config = dict(
    arch='densenet',
    train_examples=72500,
    image_size=32,
    loss='l1',
    norm='batchnorm',
    growth_rate=24,
    init='kaiming_normal',
    nesterov=True,
    orthogonalizer='newton_schulz_5',
    adamw_lr_other_params=0.0026,
    grad_clip=1.0,
    final_lr_fraction=0.1,
)
Rows from block 4 of a small masked image model, named by matrix and row number. Rows with one number belong to one channel. Each number is 128 + 32 x the weight over its row's rms, rounded and kept within 0 to 255. All counts start at 0. Numbers have three digits each.
After each channel's rows are labels from the 100 images, of 14976, where the channel reaches its highest value: "colour at peak" is the nearest of a few named colours to the mean colour under the peak. Only what is clearly more common there than usual is listed. The data: drawn branching plants. In brackets: how many of the 100.
# conv1: bottleneck pointwise conv (model.blocks.5.conv1.weight, 96x64x1x1), inputs 0-63
# conv2: growth 3x3 conv (model.blocks.5.conv2.weight, 24x96x3x3, transposed, each kernel summed), outputs 0-23

conv1.56:114120156102129148110143090104117105099077086086121162204125145090084144159147180140156128110102122162180056156097154102140128110090101132057148099180163103154136122163132175078167077127135135
conv2.56:105145153139096072148084132093117051105177141148166134111097096155098108
colour at peak: cyan (41); blue (40)

conv1.18:125121087197125146100108102104153086102084111158132103176164157102111111113129104137133167135087116076094134198121131162101107162175075145103111108221098103171075154103124125138095103086101132
conv2.18:182137159114106083078059142152171163119137167101122168113093111098114132
colour at peak: brown (58)

conv1.72:136130128093142095103215159130100135085153153181110152146152090110152139159063075140077118156096181134149098157094148122183112101136167207134152132115104108110164140086080177119120115095114111
conv2.72:172196122118090081129158135090152127132136099129127132152117091098098047
colour at peak: pink (34)

conv1.94:165132115195098131133160129124127102186144144066123107147117096077166109087143147099086152110072090159123149121140081140169174105133159144081155114111084116121098130158181169074183127061150140
conv2.94:098152143121121149148037106092156103118135079145102106072169112106109148
colour at peak: brown (55)

conv1.66:136124098092139104149100147176127108222123161090089149160138107134102123130121078094077110138144161197123146125154103111061115073112124151101097114144063142120063072155160151107135142113086108
conv2.66:099141123136172103154093113117068068093086174119121124120121139052120134
colour at peak: cyan (44)

conv1.12:088152135075189058105098104143134142147145135197106123106139227125108099135150139106096109138109096141105131079122095174158146097164145215109167122100141141096107147160104090118100110140151111
conv2.12:121190123190132111107096111154121130063160139135187112102139078133163108
colour at peak: grey (68)

conv1.82:153114196142112095201125127156082127111063084135092103063113124082070176152155092193088165104116130127134160151137105147096110126164140115095131098122105106174132118185135100166114148096148153
conv2.82:049104156181145115086140136047130140088131125119101123108093124138111157
colour at peak: cyan (60)

conv1.75:194163103127126167071111132100167094121100103136092090116125133104123123097177139109124154177115113178133101094193164195137117162149132085096105128084164150131102221172105120101130111171112129
conv2.75:092052129144121098087091126090113182139143091153064122133107108104106113
colour at peak: grey (63)

conv1.3:102114190114115073127120092133122136126205167171154150053129131135132123113122100105111193129162097129171103164084116143131112128127124067097164172109143108105122198101117142164061183143111154
conv2.3:155153133109195084119094125132169158093097104159155142110128050104130159
colour at peak: pink (30)

conv1.70:130154163134142157095115089080082124130094091096096144142129114120065131131045107174178125135083155151149115111068175066115158183088089100151136153145101149136187126167135102114103178128139108
conv2.70:140152147152122079214087107125116057105154102127122101096090111129118109
colour at peak: blue (57)

conv1.19:109043113156142140146111092175105171128101159112169100119112118091139124135093136153187140092140133201170089167148123103212133126112167135126130113164135116138198076150103111142095121148124191
conv2.19:138077155098147084143059102096097107088100167178139135125088110157145114
colour at peak: brown (57); black (40)

conv1.31:153118111107182108120061080183129100122160126122112138144139109102151108085145075133110122099107165095102166194132171131164153077118104167098062106144096106092149133177109147115144103083074067
conv2.31:134104150111143168131124151106122138086144082139051106061071159121112106
colour at peak: grey (50)

conv1.8:103128143097135172165115144171132112166146152126059090122100135082181090120085140091149074113150208134120132064130105131109143104168118090104076099160152092131096136113184151106171172101158161
conv2.8:074060127171158113124127135080083084142106166085098162126100135117101133
colour at peak: cyan (53)

conv1.44:084142170144092191187088134189119110174111147106104100164115165139140077154135161129100102092137130133090124183142088144127135147070101107087133175127116074175152113151119076114126133101203148
conv2.44:101140167123162077140117150079139082108093055144145113147096086096147100
colour at peak: blue (85)

conv1.5:182117155146162203156065138138162131109127105085141113151142143165121134100096086135169132131191083136133112094139113173184100119183090170099108065086143086107125162132175084143114086123111128
conv2.5:107121098131126126125101125035136061063140142105126109113072114144122127
colour at peak: grey (79)

conv1.78:101138179108118135135138108109112197109083102142087129129125083162193083085144133187099162133167124075171111105135195159141099194116176117115146106108072121111170163094149166140116131150128087
conv2.78:168109158126059154092144105112094120121110165135120109150103077097106201
colour at peak: grey (71)

conv1.91:117109113132087149070096142070114159133152131141123139188116158133099145138097071155065151159086113133187080150174127155114123110178140157105186094080097079149144117075147098128143134106139197
conv2.91:126122121131110109137092127089173081019117126078155133138134120143098123
colour at peak: grey (61)

conv1.73:081137178131106121135130041177126105133144119094185111143153110161169141131130071151198115129102126109115144174091165079123140081135143133107098132181105097132098149119111172204107074112097155
conv2.73:208149127102143074170127104135121101092114172107178147090090131128153107
colour at peak: brown (72)

conv1.42:132140129114136154091116154170123097166096106120158118191107101100083130168152104155098100101120179140133206092159065150085171084094171140130187078155116123137141100109099146161155088067123105
conv2.42:158132119084140125106154185176142095127186148104139125123140086065118075
colour at peak: cyan (53)

conv1.58:133164119153151125168146157162109091141097095138149132082120129156093100146163054075158157129067163123137177145127142116168139147183088150146184059127157162143087075152116149146164165156138075
conv2.58:135122137146181166091176173187148121155126127089150168110117165110162077
colour at peak: cyan (63)

conv1.50:087084137170127148130125132119144108112099099082127092062147101074087188101143107074125104142138140163127155155193161082126141155126126122136107181160201082120140186080154168129149149091148160
conv2.50:105127166106125132113088128170135132212139109172159164160148123189099100
colour at peak: grey (48)